Weights of a small image classifier.
Model: arch resmlp, layers 16.
Training: nadamw at rate 0.0019, batches of 64.
Data: trained on patchworks of several textures, 145000 training examples, 3.4 epochs.
Rows from block 10 of a small image classifier, named by matrix and row number. Rows with one number belong to one neuron. Each number is 128 + 24 x the weight over its row's rms, rounded and kept within 0 to 255. All counts start at 0.
After each neuron's rows are labels from the 100 images, of 14976, where the neuron reaches its largest size: "strongest on" is what is common among them. Only what is clearly more common there than usual is listed. The data: patchworks of several textures.
# gate: MLP gate (model.blocks.10.mlp.gate.weight, 384x192), inputs 0-95
# fc1: MLP up (model.blocks.10.mlp.fc1.weight, 384x192), inputs 0-95
# fc2: MLP down (model.blocks.10.mlp.fc2.weight, 192x384, transposed), outputs 0-95

gate.322 [141 129 127 165 149 157 122 118 141  96 134 134 140  84 112 143 145  93 131 165 136 118 120  82 100 122 154  85 142 151 125 131 106 132 144 114 117 146 116 133 148  77 121 104 170 136 125 131  86 120  47  96 108 113  88 146 157  94 113 130 125 153 116 146 144 118 129 146  99 128 120 108 117 116 177 137 143 115 161 154 150 147 161 135 135  96 155 132  73 151 171  94 118 135 183 134]
fc1.322 [153 115 119 120 109 146 110 154 157 115 105 107 130 133 113 132 137 125 111 180 158 132 119 122 134 132 117  95 150  90 126 118 142 134 128 102 112 102  98 120 147 113  84 120 134 118 113 127 108 134  80 139  91 149 132 125 170 100  71 187 101 109 160 146 147 150  83 177  81  99 123 100 111 147 111 145 127 117 133 175 147 113 116 119  99 123 117 134 135 137 158 118 128 145 139 158]
fc2.322 [145 116 109  98 127 123 108 121 112 103 126 106 141 128 158 127 115 112  99 113 132 118 127 106 126 146 108 139 162 109  97 100 151 133  88 137 155 163 131 153 117 139 161 118 169 144 108 156  92  96 134 105 104 127 135 134 132 150 192 118 126 102 104 127 148 123 132 111 180 164 132 132 180 149 161 131 141  98 141  98 132 133 141 135 126 121 145 129 102 147  95 171 125  81  68 102]
strongest on: cloudy; centre pattern: cloudy

gate.129 [128 133 158 162 178 151 158 121 121 162 157 158 153 127 114  98 143 111 161 138 152 145 142  85  73 102 181 104  92 104 120 133 114 125 136 144  70 144 126 122 105 109 132 124 148 131 136 128 105 142  72 117 143 109 148 147 157 145 123  83 133 135 131  90 134  88  98 154 143 133 136 100 163  82 164 115 149 137 137 137 135 146 132 143 140 126 136 111 136 130 132  90 111 111 168 119]
fc1.129 [118 125 137 107 133 126 110 122 131 115 104 162 138  93 156 145 135 127 139 163 156 115  96 109 146  98 122  90 140 148 137 121 162 132 138 118 172 111 136 127 132 174 139 124 124 130 139 105 185 164 124 106  99 131  72  99 108 123  84 170 121 111  92 139 149 142 171 138 123 146 134 103  79 110 140 134 152 124 186 130 130 126 127 119 136 164 164 153  88 117 152  57 132 155 128 109]
fc2.129 [116 117 118 151 149 120  98 122 115 163 158 141 143 134 121 144 133 134 176 116 113 114 112 121 104 151 155 125 101  74  93 128  90 141 125 118 115 152 158 143 107 142 139 128 123 157 138 149 150 128 129 144 125 144 165 141 155 183 110  95 158 126 103  83  89 127 114 114 133 134 160  97 164  86 107 133 152 148 147  93  95 140 133 129 120 118 116 118 137 139 101  83 132 140 129 162]
strongest on: rays; centre pattern: rays

gate.47 [139  93 107 131 107 133 130 130 107 104 114 133 112 160 166 136  79 163  92 127 121 118 110 129 129  55 131 114 141 186 117 133 141 133 134 136 122  82  95 113 134  87 146 151 124 101 151 136 132 127 131 120 132 131 167 127  85 198 154 125 104 135 143 190  81 131 126 104 102 103 101 159 122 119 153  99 132 147 128 116 133 114 101 110 120 134 116 146 133 153 148 130 113 151 130 125]
fc1.47 [148 130 146 106 134 109 147 106 104 138 148 138  87  93 114 144 161 102 130 133 185 144 152 127 145 112 143 119 107 157 143 135 112 110 103 121 154 118 124 169 143 167  97 177 108 121 137 126 172 145 147 160 145 125 120 135  88 130 108 118 117  99 139 137 124 150 193  73 117 134 158 161 134 119 142 121 145 155 148  90 148 133 142 144 178 131 155 144 129  73 104 128 118 152  98 133]
fc2.47 [114 134 129 130 142 147 113 123 138 141 139  86 110 141 125 130 138 120 126 115 119 125 119 148 131 134  95 156 134 149 148 121 109 140  97  73 167 136  71 123 140  89 159 122 188 137 129 123 116 117  89 125 146 143 147 113 136 120 182  80  98 129 145  99 156 126 142 121  97 189 159 155 113 136 187 135  88 131 128 120 214 125 118 135 155 116 130 120 111  91 128 139 131 125 124 134]
strongest on: brick; centre pattern: brick

gate.223 [118 142 140 142 131 125 137 100 130 129 117 165 128  68  73 138 116  92 140 170 178 110 109  76 122  82 177  86 163 131 153 106 133 114 140 148 110 102 128 134 126  99 123 131 152 130 138 104 119 133 101 137 123  96 123 159 130  98 126 135 130 127 130 169 127 113 119 120 106 167 120 106 155  87 151 129 137  76 204 152 143 156 160 128 146 146 147 125 114 165 128 110 131 153 134 156]
fc1.223 [150 144 142 117  59  93 104 129 143 144 137 163 109 165 158  97 133 157 134 142 172 133 126 104 117 119 145  96 128  82 153 124 149 140 147 145  86 163 121 136  80 132 124 147 122 133 106 147 117 159  78 138  95 138 140 112 178 129  91 122 133 107 113  91 150 110 153 209 140 137 142 100 147 130 112 145 147 125 152 151 113 142 123 144 113 140 143 114 146  96 138  76 127 162 160 121]
fc2.223 [ 78 152 137 152 124 116 125 161 151 159  74 147 128  92  90 135 140 137 182 166 102  75 141 115 126 128 115 108 104  87 134 143 111 146 171 121  79 134 136 125  91 121 126  81 126 135 107 127 156 150  91 148 156 146 115 105 153 127  93 108 149 135  76  96 128 151 105 161 116 109 128 139 166 113 122 155 106 101 117 189 109 142 109 142 118 155 113 130 147 166 143  78 142  89 146 163]
strongest on: cloudy; centre pattern: cloudy

gate.5 [141 103 127 110 141 107 136 105 126  85 101 151 129 139 162 137 112 137  78 109 148 149 103 110 133 127 136 110 192 157 104 140 155 129 138 130 114 116 120 117 114 108 180 162 126  93 169 121  82 133 128 132 115 128 107 168 108 151 137 169 109 123 153 206 107 120 108 109 142 109  97 149 143 121 137  96 156 139 121 143 140 120 133 143 133  80 157 141 114 161 153 153 123 112 144  98]
fc1.5 [160 120 123 136 106 173 104 102  92 160 134 152 122 143 103 125 144 116 166 123  79  83 125 122 135 183 147 124 112 178 127 132 128 126 116 158 102 118  98 146 171 129 149 101 151 127 120 165 107 123 114 106  83 103 188 123 156 114 109 146 181 164 156 152  99 113 148 134 127  97 135  99 150 128 123 132  97 130 123 113  92 115 156 114 126  67 128  89 145  73 141 109 151 128 155 136]
fc2.5 [121 128 145 103 138 127 128 125 132 152 130  87 104 134 128 160 132 119 109 147 137 133 126 115 148 168 138 107 163 111 125 135 154 111 142 120 144 135 103 113 125 164 102 118 168 115 126  73  79 140  85 126 118 124 129 118 163 122 151 131 105 115 162  79 206 129  75 130  99 164 165 100 131 138 151 137 151 140 154 136 138 120 121 138 113 105 135 134 116  61 162 174 147 137 141  91]
strongest on: checkered; plain

gate.372 [133 143 132 153 204 118 129 110 140 158 152 147 177 120 100 119 123  98 159 120 119 117 139  79  92 136 155  91 145 117 113 124 120 124 162 126  89 150 133 122 108  81 159 107 187 140 143 112  93 132  72 128 140 120 135 167 150 129 149 113 179 134 127 129 135 109  96 111 141 130 135 129 183  61 187 119 150  99 139 129 120 157 153 147 121  93 134 138 115 159 120 130 119 103 173 134]
fc1.372 [126 130 102 130  69 131 113 126 123 123  77 166 109 113 163 103 117 148 133 148 157 116  98 138 165 111 151 125  95 122 173 110 132 133 129 127 141 101 144 111 120 156 126 136  87 125 131 154 171 161 155 108 120 116 113  75 122 128  84 124 134 135  79 136 142 133 198 159 120 123 109 103 111 119 100 138 102 126 177 163 164 118 125 111 115 168 132 119 139 106 135  65 145 136 105 122]
fc2.372 [104 137 128 155 124 126 106 109 135 124 158 152 115 133  97 125 153 165 169 129 114 116  86 108 122 101 154 101 118  81 133 141  76 111 120 118 126 141 151 133 104 170 162 137 142 102 178 126 137 145 142 126 138 122 136 157  95 184 126 122 159 183 106 105 139 121 128 114 126 120 164 130 132 100 144 142 111 137 148 139  73 156 156 188 147 106 142 136 103 104 121  93 178 124 145 138]
strongest on: rays; centre pattern: rays

gate.94 [106 144 165 121 185 152 142 123 136 160 121 167 160  88 117 143 142 130 152 159  88 145 130 107 136 119 153 142  96 140 151 124 144 128 139 173 100 107 109 162 122 172 167 102 115 131 137 104 168 160 140 124 154 118 112 113 130 132 117 102 135 126 118 101 161 114 161 161 153 152 160  98 131 106  99 152 127 102 129 115  97 130 111 108 150 144 100 113 158  48 137 104 144 122 115 147]
fc1.94 [141 128 122 108 141  79 118 134 142 135  86 143 148 113 158 105  89 132 120  99 116 163 133 123 132  93 126 102 130 119 107 125 128 151 133 136 131 135 144 130  44 160 133 146 122 132 171  90 132 143 166 145 175 135 143 145  96 178 145 119 128 121  76 120 117 134 141 115 161 138 124 137 143  85  88 122 118 138 113 126 127 147 123 134  81 121  82 134 142 132 114 144 129 124 114 123]
fc2.94 [140 136 111 118 134 128 157 131 138 150  82 131 167 121 139 133 114 129 143 130 152  87  87 101 141 140 155 107 137 122 111 117 137 132 147 138 158 108 122  87  95 191 129 128 106 126 114  93 111 140 134 122 129 148 141 117 125 108 148 108 124 104  79 132 135 129 154 133 134 137 124 104 152  78 129 131 120 108 123 184 202 124 149 122 108  98  74 119 128 114 128 152 112 111 122 143]
strongest on: cloudy; centre pattern: cloudy

gate.168 [129 105 128 148 106 117 152 122 122 118 127 140 179 138 162 120  89 149 112 135 138 106 129  83  74  62 145 101 149 176 108 140 156 115 133 161  91 115 107  92 137  95 132 117 110 116 159 109  59 125 117 125 135 131 124 160 125 168 136 141 134 124 133 148 123 145 125 118 131 120  87 132 159  96 115  96 157 131 133 159 157 112  98 138 107 149 139 145 148 170 128 119  87 130 164 103]
fc1.168 [ 61 101 117 116 117  73 119 147 116 107  97 134 134 150 149 158  96 164 112 105  99 108 122 129 142  92 109 145 179 130 112 140 138 129 131 135 146 124 145 109 121 114 154 137 134 112 152  76 107 112 148 110 123 153 105 100  97 155 139 141 130 119 133 139 125 147  91 100 131 125 118 163 108 151 131 117 125 129 134 124 143 115 102 128 121 151 169 148 119 164 102 160 139 129 100  88]
fc2.168 [163 116 100  79 110 156  92 193 116 154 126 120 130 135 127 112  95 130 103 116 125 148 123 147 141 134 139 132  73 125 130 118 129 138 147 148 149 117 171 120 123 136 102 126  84 133 126 152 164 133 156  92 134 135 160 101 126 131  99 165 146  77 110 157 100 107 140 125 139  89 124 103 127 101 119 127 148 161 172  83 138 131 123  72  90 145  86 124 133 132 133 111 115 133 156 135]
strongest on: brick; centre pattern: brick

gate.46 [125 132 116 149 147 132 122  87 128 157 141 141 121 136 107 107 123 127 171 121 162 110 145  98 122  84 182 117  88  80 146 114 112 112 141 167 117  97 143 144 117 119  87 158 105 121 167 110 121 142 108 128 137  93 139 153 151  97 148 149 155 167 126 145 156  88 140 126 137 118 141  56 116  92 120 151 118 131 158 138 126 127 162 150 132 153 125 130 129 120 147  97 156 179 169 156]
fc1.46 [116 116 141 104 119 126 122 128 100  94 120 132 117 114 157 152 107 152 110 162 103 119 100 122 116 126 108  97 171 130 131 143 139 140 133 130 105 162 111  85 110 125 161  76 137 124 116 132 124 121  82 154 139 141 100 115 131 181 128 136  79  89 128  88 113 137  91 159  99 147  92 177 139 133 128  93 156 129 156 151 151 117  74 126 113 116 137 154 119 165 137 149 115 107 127 116]
fc2.46 [116 117 151 116 151 113 127 103 110 169 145 156 147 134 102 128 155 135 161 131 147 150 105 111 110 119 172 113 146 147 164 143 112 105 115 150 132 117 117 136 143 169 155 175  90 114 153  88 131 134 145 170 140 126 108 176  84 173 135 138 124 124 170 117 119 112  88 115 121 129 148 126  67 112 108 119 123 140 138 147  80 131 127 164 141  96 108 122 107 110 137 126 129 193 150 106]
strongest on: brick

gate.30 [128 155 149 146 183 106 125 117 140 163 152 152 150 114  88 120 119  75 150 131 142 137 116 107 122 136 157 118 160 105 123 127 116 133 159 127  82 163 137 148 108  86 138 120 226 147 107 107  86 116  67 132 112 111 113 159 167 106 127 105 134 144 136 119 131  89  90 131 122 150 155 127 163  93 198 127 118 108 152 101 115 179 147 158 131 113 164 112 138 151 128 113 161 120 154 147]
fc1.30 [141 154 137  95  97 146 104 124 156  98 124 148 123 112 201 112 135 138 130 120 136 172 124 140 141 127 115 146 103 131 177 129 131 136 108 153 150 126 112 137 117 142 135 135 101 125 123 134 145 134 142 124 132 134 133 105 127 111 140 118 103 115  93  90 156 116 254 154 163 140 141 113 133 144  96 136 103 162 123 132 154 131 123 125 131 140 127  91 133  76 114 123 143 118  92 114]
fc2.30 [122 105  95 157 155 122 124 124  99 153 143 126 101 172 114 134 120 149 141  97 105  85 109 146 133 128 153 135 132  88 109 116  93 124 127 110 144 112 198 107 115 209 151 158  88 124 156 131 165 121 203 134 138 138 124 138  84 173 123 116 167 138 128 131 124 133  67  85 126 105 134 144  97  95 111 131 139 164 128 124 104 132 160 141 106 109 122 146 123 125 116 111 128 155 139 112]
strongest on: rays; centre pattern: rays; patches: two

gate.360 [ 74 110 141 134  98 112 154 131 110 124  86 144 180  50 131 183  98 119  98 185 177 115 137 105 128 128 133 104 134 107 101 127 164 126 150 127 101 113 157 153 122 136 116 127 112 126 123 105 127 145 130 133 100 120 114  98 111 145  57 115 118 122  65 149 144 154 121 125 131 117 116 140 171 131 134 128 151 136 136 121 147 107 119 139 142 166 164 157 144 167 140 108 122  99 118 140]
fc1.360 [ 85 119 149 136 182 117 133 119  96 112 143 138 138 117 130 165 157 113 127 153 152 127 177 114  86 135 139 134 139 102 143 148 117 102 126 172 107 151 131 145 171 155 111 165 119 126  98 105 138 139 132 176 161 107  72 124 114 152 120 143 130 134 126 101 164 122  99 122 148 104 150 171 182 151 129 121 123 148 124 127 104 112 130 163 159 141 169 146 159 115 116 143 119 137 123 145]
fc2.360 [120 161 107 126 121  89 101 139 166 176 127 101 159 145 125 132 169 138 113 129 120 127 138 124 139 139 142 103 131  69 111 123  94 118 143 101  97 105 161 124 114 166 125 158 134 119 105 110 132  89  60 149 111 163  33 123 131 148 111 137 130 101 116 117 159 137  99 113 132  98 157 145 158 155 172 135 116 169 166 134 158 152 141 156 123 126 123 131 123 144  90 156 131 140  95 151]
strongest on: checkered; diamond; triangles

gate.86 [150 156 121 157 147 144  97 106 147 122 150 147 125 101 113  62 123  69 178 131 144 146 116 110 114 140 142  97  84  85 143 120 101 142 144 115 112 144 136 132  87 109 120 122 167 157  90 137 102 139  97 109 140 116 153 151 180  97 129 116 117 150  78  99 130 105 168 161 118 135 133  80 160  97 151 138 122 146 144 144 142 165 172 135 106 122 127 107 140 148 141  77 139 127 170 154]
fc1.86 [116 118 103 157 113 103 126 134 117 121 112 113 108 155 156 119  95 117  87 147 163 112 128 142 148 124 138 117 149  96 127 148 134 136 173 110  91 146 152  93 102 141  74 101 137 134 102 109 106 100 106 120  87 117  99  85 143 119  96 123 100 139 113  80 179 129 137 158 100 120 106 114 130 142 130 118 110 152 135 140 161 125 129 105  99 165 160 130 140 154 167 101 142 134 160  96]
fc2.86 [118 139 144 155 112 131 133 112 128 109 112 162 147 117 132 128 128 133 147 123 131 114  85 131 151 135 144 157 144 162 146 129 132 138 132 136  82 106  67 158 133 131 164 158 127 119 127  73 107 105 110 125  95 112 103 152 137 141 113 127 111 180 151 153 126  87 139 159 142  98 126 102  84 156 121 140 129 143 104 154  55 131 143 133 125 121 118  90 146 102 136 110 136 154 142 124]
strongest on: scaly; centre pattern: scaly

gate.251 [122 144 143 128 192 129 136 127 136 129 122 126 183  91 107 117 116 122 144 143 153 135 137  94 123 102 156 112 147 147 104 130 141 123 156 149  67 109  92 148 139  88  93 132 185 115 134  85 102 145  67 135 136 121 129 173 132 133 135 148 121 116 153 157 119  96  63 138 122 126 138 100 155  97 165 112 158 109 146 122 110 160 126 120 129 127 119 133 152 159 139 145 130 129 152 138]
fc1.251 [147 117 130 108  81 145 102 134 135  83  99 107 120 141 205 146 105 182  98 145  85 137 133 129 141 139 122 124 142 171 118 142 168 114 117 157 125  92  99 111 162 138 114 107  98  97 152 144 148 113 139 137 111 131 132 124  87 176 111 179 108 115 135 182 135 136 170 128 134 108  96 124 134 163 103 106 132 152 130 135 144 107  91 115 128  90 123 139 120 137 126 133 128 131 101 101]
fc2.251 [126 129 110 159 145 148 118  95 130 122 161 156 130 135 117 138 121 157 171 104 117 104 103 139 132 113 153 118 117 110 136 128  85 113 119 113 121 127 148 115 125 127 169 155 110  96 188 117 158 127 181 132 125 116 143 154  82 227 128 103 162 162 108 118  92 127 144 103 116 107 137 142 117 106 105  97  96 161 113 119 147 137 151 155 129 119 117 112 134 134 116 120 136 149 138 113]
strongest on: rays; centre pattern: rays

gate.301 [154 159 102 134 125 147 134 133 164 101 135 136 133 135 102  84 126 120 139  97 157 163 125 132 105  86 136 128  81 123 161 118  84 142 123 140 121 146 109 111 104  71 128 178 132 128 151 162 117 132 123 108 177 140 136 150 142  97 158 131 145 124 102 134 133  99 185 140 162 124 115 125 135 120 121 111 150 150 127 151 196 165 179 145 111 123 135 104 137 162 114 165  98 124 134 115]
fc1.301 [122 136 108 133  99 129 143 100 126 132 154 146 106 112  64 130 179 107 127 150 112  86 109 106 125 174 121 125 151 131 141 137 123 110 132 115 133 114 127 133 152 108 141  90  85 138 102 143 115  88 144 120  66 147 126 125 131  55 110 140 110 132 153 126  96 147 142 144  92 102 117 132  90 142 120 142 145 149 128 143 137 105 133 101 167 117 158 117  96 120 153 124  87 120 143 144]
fc2.301 [165 136 168  81 130 144 148 117 143 147 108 124 126 115 116 144 125 131 136 145 112  94 120 155 109 189 149 110 129 108 134 108 145 140 108 129 115 174 120 126  99 140 128 104 129 124 127 116 111 128  90 145 107  88 122 111 164 144 117 114 153 104 118 143 150 148 119 137 123 123 122 101 132 147 123 110 118 103 106 179 168 124 140 146 110  98 100  77 138 119 117 120 125 102 126 161]
strongest on: cloudy; mosaic; centre pattern: cloudy

gate.345 [123 188 142 133 145 116  99 140 179 162 125 136 160 126 128  96 124 108 151 115 127 154 147 127 132 144 144 149 127 125 152 117 115 141 142 139  79 147  93 132 130  80 141 136 211 135  96 103 103 118  62 137 126 114 128 130 199  92 135 110 135 148 130 122 141  67 138 164 132 130 162 122 166 133 164 127 104 118 132 127 121 195 148 148 111 135 119  93 170 121 112 136 174 132 139 161]
fc1.345 [147 141 120 119 115 147 101 125 132 119 139 115 104 125 155 107 106 118 127 127 102 147 131 152 164 114  96 151 126 144 200 112 116 129 114 119 119 103  88 111 128 125 130 134 110 135 115 115 120 126 172 116 171 124 158 118 128 134 170  75 102 144 130 132 127 128 157 116  96 154 143 123 121 135  97 107  73 132 139 116 184 138 135 123 135 158 104 108 151 100 132 144 147 104 102 129]
fc2.345 [ 87  84 137 152 146 117 163 126  84 117 118 118 119 121 102 140 159 139 113 160 126 113 144 110 109 127 124 118 143 118  81 156 156 116 117 103 134 125 153 131 142 232 121 114 106 108 131 117 134 135 159 125 110 137 117 122  86 179  89 137 123 123 121 126 116 164  86 119 113 122  88 137 133 132 138 132 188 133 125 142  98  97  97 132 160 138 171 160 123 119 146 128 102 109 136 121]
strongest on: checkered

gate.341 [148 173 127 134 139  91 132 134 162 157 106 143 161  94 107 149 120 117 140 122 152 128 125 111 156 129 165  97 127 147 104 142  98 117 178 159 111 110 152 145 103 102 116 158 198 106 138 108 113 129  90 161 107 115 109 129 113  97  81 129 147 133 105 146 126 102 133 136 120 104 150 160 144 121 184 123 127 125 141 106 110 182 149 143  89 112 113 117 129 132 122 154 152 154 152 131]
fc1.341 [109 150 139  94 103  98 116 138 145 163 120 133 130 123 110 143 147 135 163 108 170 133 123 152 159 162 127 131 109  42 124 130 130 131 124 141 154 146 182 152  89 178 143 156 124 129 129 103 139 139 145 148 103 143  74 121 156  99 116 145 151 112  91  58 157 118 144 135 159 144 156 133 132 138  81 167 125 146 140 103 118 140 129 147 102 139 126 117 120 103  92 151 160 145  94 142]
fc2.341 [142  84 104 108 133 110 139 152 109 128 139 107  69 178 154 135 114 143 111  92 143 103 166 135 132 132 135 123 140 143 115 131 135  96 114 142 192 126 192  92 127 133  84 153  85 132 161 111 136 125 185 122 144 124 132 124  80  70 150 139 147 116 138 127 141 160 129  86 135 145 118 124  88 118  87 103 153 164 137 111 170 108 153 126 102 136 139 166  99 132 120 130 110 168 132  60]
strongest on: brick

gate.153 [135 165 117 111 159 116 104 126 169  92 110 139 180  80 116 140 100  96  99 123 130 161 120 128 160 129 110 128 172 127 108  76 141 130 129 131 128 127 142 178  99 113 142 143 157 157 169  92 143 130 115 115 140 141  78 133 126 100 125 150 113 113 119 171 166 139 140 119 134 127 131 121 115 125 131 175 129  62 118 107 142 167 158 136 107 130 120 163 118 144 128 142 149 121 102 156]
fc1.153 [123 119 142 122 151 132 133 117 121 121 127 143 151 143 159 124 110 141 108 124 159 150 132  87 105 120 128 134 148 127 128 149 157 111 134 139 100 145 126 125 173  78 155 147 147 106 117 154  75 127  90 103 110 111 195 124 116 157 125 147 122 153 123 130 133  82 123 130 138 111 123 155 242 122 175 114 115 126 128 137 130 112 124 129 149  90 183 130 134 127 130 147 134 108 137 119]
fc2.153 [ 84 108 124 105 167 157 124 117 112 131 110 136 141 140 128 149  71 131 155 122 105 103 115  86 147 121 160 115 162 131 108 110 125 115 132 152 134 125 144 122 125 108 137 136 119 116 215 129 104 135 156 139 148 161 201 149  76 154 140 140 123 103 119 149 117 122 127 108 116 169 132 118 136  79 127 152 103  82 147 133 137 133 140 140 133  73 133 157  86 160 136 125 147 128 131 108]
strongest on: brick

gate.165 [123 154 138 113  97  89 123 124 135 119 133 121 135 105  98 106 176 113  93 132 178 156 127 157 135 113 127 114 129 119 152 112 119 130 103 135 126 105 124 141  73 174  95 161  97 141 121  63 130 122 133 174 145 140  32 147 117 107 127 112  94 112 163 114 153 139  82 141 112 129 152 136  57 155  98 129 132 117 132 122 118 149 142 167 122 201 111 123 135  87 113 138 131 154 121 122]
fc1.165 [ 94 112 109 123 124 119 129 145 102  83  78 127 157  81 115 199 103 107 141 144 122  99 112 125 149 154 101 137 165 119  90 101 136 174 129 116 132 156 170 147 132 141 164 123 138 157 154 151 153 123 134 122  89 148 126  79 140 105  70 162 145 119  88 121 150 139 140 112 158 114 117 141 154 145 121 176 130  78 104 130 124 116 148  94 118 132 151 150 130 129 123 122 143 103  93 160]
fc2.165 [134 139 120 176  74 117 124 135 137 137 149 112 184 114 128  81 171 114 145 137 176 123 107 165 105 113 145 136  90 114 156 121 108 131 115 116 138  92 118 136 121 155 123 151 122 123  91 108 157 120 114 113 118  86  62 135 154 125 102  99 142 166 103 111 131 112 140 153 127  94 120 112  95 167 125 118  98 165 139 132 130 122 138 124 120 199 115  74 169 118 134 138 120 177 138 148]
strongest on: rays; plaid; spiral

gate.53 [117 152 114 134 107 123 126 136 142 128 104 157 145 115 140  92 112 124 154 115 167 113 145 115 109 108 140 119  80  83 137 113 102 146 156 137 106 144 140 104  70 111 123 139 129 142 122 136 107 140 101 116 155 121 149 114 162 122 132 108 151 128  62  99 148 102 157 172 153 131 127 127 155  98 104 137 125 128 126 192 169 148 143 137  94 152 103 121 140 162 118 123 144 104 145 137]
fc1.53 [156 148 121 114 144 100 130 132 160  88 143 130 131 130 143  99 128  92 125  95 164 193 134 137 122 111 115 128 135 107 122  96 119 158 106 118 144 206 135 141  79 145 125 175 132 178 157  95 135 142 150 141 167 145 100 142 130 116 170 107 148 109 110  75 159 134 168 117 157 155 154 153 115 111 115 157 130 113 111 126 114 161 183 169 111 136 113 127 129  98  97 151 131 115 117  77]
fc2.53 [ 79 130 142 191 118 115 155 115 161 108  93 119 124 131 179 159  86 163 117 131 130  97 110 151 157  87 107 140 159 109 112 140 135 140 162  76 119  62 139  91 127 115 140 127 142  97 138  90 118 132 140 102  97 131 121 116 147 153  90 119 107 200  99 128 115 145 117 132  70 113 112 156  95 139 129 119  96 163 108 144 172 105 100 135 122 142 153 160 146 176 153 113 153 143 142 114]
strongest on: scaly; centre pattern: scaly

gate.97 [107  95 146 143 147 165 153 103  89 141 153  97 106 132 110 139 117 128 129 132  95 122 132 110 121 138 115 142 151 163 130 152 137 104  94 137 114 113 100 116 190  81 152 103 140  98 116 162  76 121 154 120 110 111 194 167 114 173 155 120 112 148 159 163  80 116  97 111 118 136 101 132 181 149 140  91 105 161 123 116 179 112  96 128 177  82 155 116 140 184 119 165 129 113 115 131]
fc1.97 [165 149 107 109 138 118  94 153 146 114 123 114 135  84  90 129 142 110 111 145 129 149 106 143 168 131 125  77 141 117 145 106 127 130 137 114 121 107 114 139  99 134 113 141 166 127 140  83 178 157 101 165 153 127  63 140 137 101 119 133 115 117 121 158 129 143 116 143 107 129 139 154  88 137 135 138 111 100 152 124 120 175 148 143 112 112  75 136 103 105 133 135 168 128 120 139]
fc2.97 [ 85 108 124 105 158 128 122 103 114  94 110 114 138 123 174 140  93 122 121 126 133 135 153 106 142 117  90 173 164 170 112  98 159 146 109  93 116 120 102 159 162 109 138 131 136 146 137 119 105 120 143 142 136 182 183 137 112 203 158 125 119 114 142 159 109 148 152 106 130 147 141 131 159 117 146 130 138 103 117 100  80 123 130 126 154 126 138 178 137 143  99 159 125 106  70 106]
strongest on: brick; centre pattern: brick

gate.212 [102 155 147 114 118 123 133 130 176 144 100 125 167  88 156 138 136 163 134 153 120 126 156 108 106 127 103  99  95  99 118 151 146 119 134 122 110 128  76 131 127 161 113 110  95 107 105 105 154 117 102 130 132 126 104 105 131 169  91 146 122 105  70 119 148 164 153 151 116 145 144  94 140 128 110 143 162 122 120 135 142 115 108  95 125 154  61 144 127  72 142 139  91 125 124 195]
fc1.212 [149 107 141 129 115 182 134 118 124  69 147 128  96 156 114 116 137 128 113 145 163 138 105 115  86 102 120 151 118 126 127 135 145 115 102 157 139 130 102 159 199  78 125 124 111 141  97 176 113 140 118 116  91 111 164 149 145  85 141 176 117 137 155 157 116 112 120 118 156 130 137 116 137 151 119 134 179 116 126 108 105 112 137 123 151 147 147 131 130 157 113 118  94 151 113 109]
fc2.212 [115 123 158 194 138 126 123 159 159 110 124 132 134 134 131 128 164 127 121 141  86 162 160 114 116 113 110 121 132 194 123 153 145 118 136 114 103 135 107 143 146 141 118 106 131 107 140 113 142 123  90 118 132 151 103 135 101 110 114 130 105 164 154 142  97 148 124 135  98 110 129 133  79 141 116 165 149 129 107 136  26 123 111 129 127 154 139 148 148 110 153  92 121 116 171 115]
strongest on: cloudy; dotted

gate.361 [134 131 128 168 102 122 146 129 148  95 148 122 117 142 133 118 141 113 103 130 150 152 115 112 110 139 133  76 133  89 118 178 113 113 168 124 140 157 156  99 119 123 105 127 128 113 110 139 118 108 125 116  92 114  72 123 126 122 117 130  91 147  96  65 116 136 117 143 105 119 109 136 111 143 131  91 139 193 137 140 153 131 122 131 109 122 153 122  85 227 154 123 112 134 172  93]
fc1.361 [129 169 114 149  96  91 116 142 155 142 144 121 117 148 123 115 131 101 140 100 135 148 152 119 118 147 140 134 127  64 116 118  92 135 148 129 101 175 142 133 113 109 125 113 166 153  90 190 110  99 102 145 108 115 123 119 168  70 125 135 139 147 104  79 163 102 122 128 156 127 154 150 211 134 148 141 100 119 137 111 127 170 154 130  90 115 142 109 147 144  97 131 148 123 127 141]
fc2.361 [121 109 145 147 158 180 140 125 133 124 121 110 136 127 129 156 135 128 127 140 126  93  86 155 118 173 135 130 147 133 145 148 152 140 133 109 135 112 111  94 136 145 143 119 128 128 114  71 124 158  85 104 107 120  97 115 183  87 119 121 106 136 143 100 143 129  98 159  84 134 120  92  58 133 110 131 129 172  96 177 146  84 114 133 120 109 114  85 119 141 167 110 113 124 171 119]
strongest on: scaly; crosshatched; centre pattern: crosshatched; centre pattern: scaly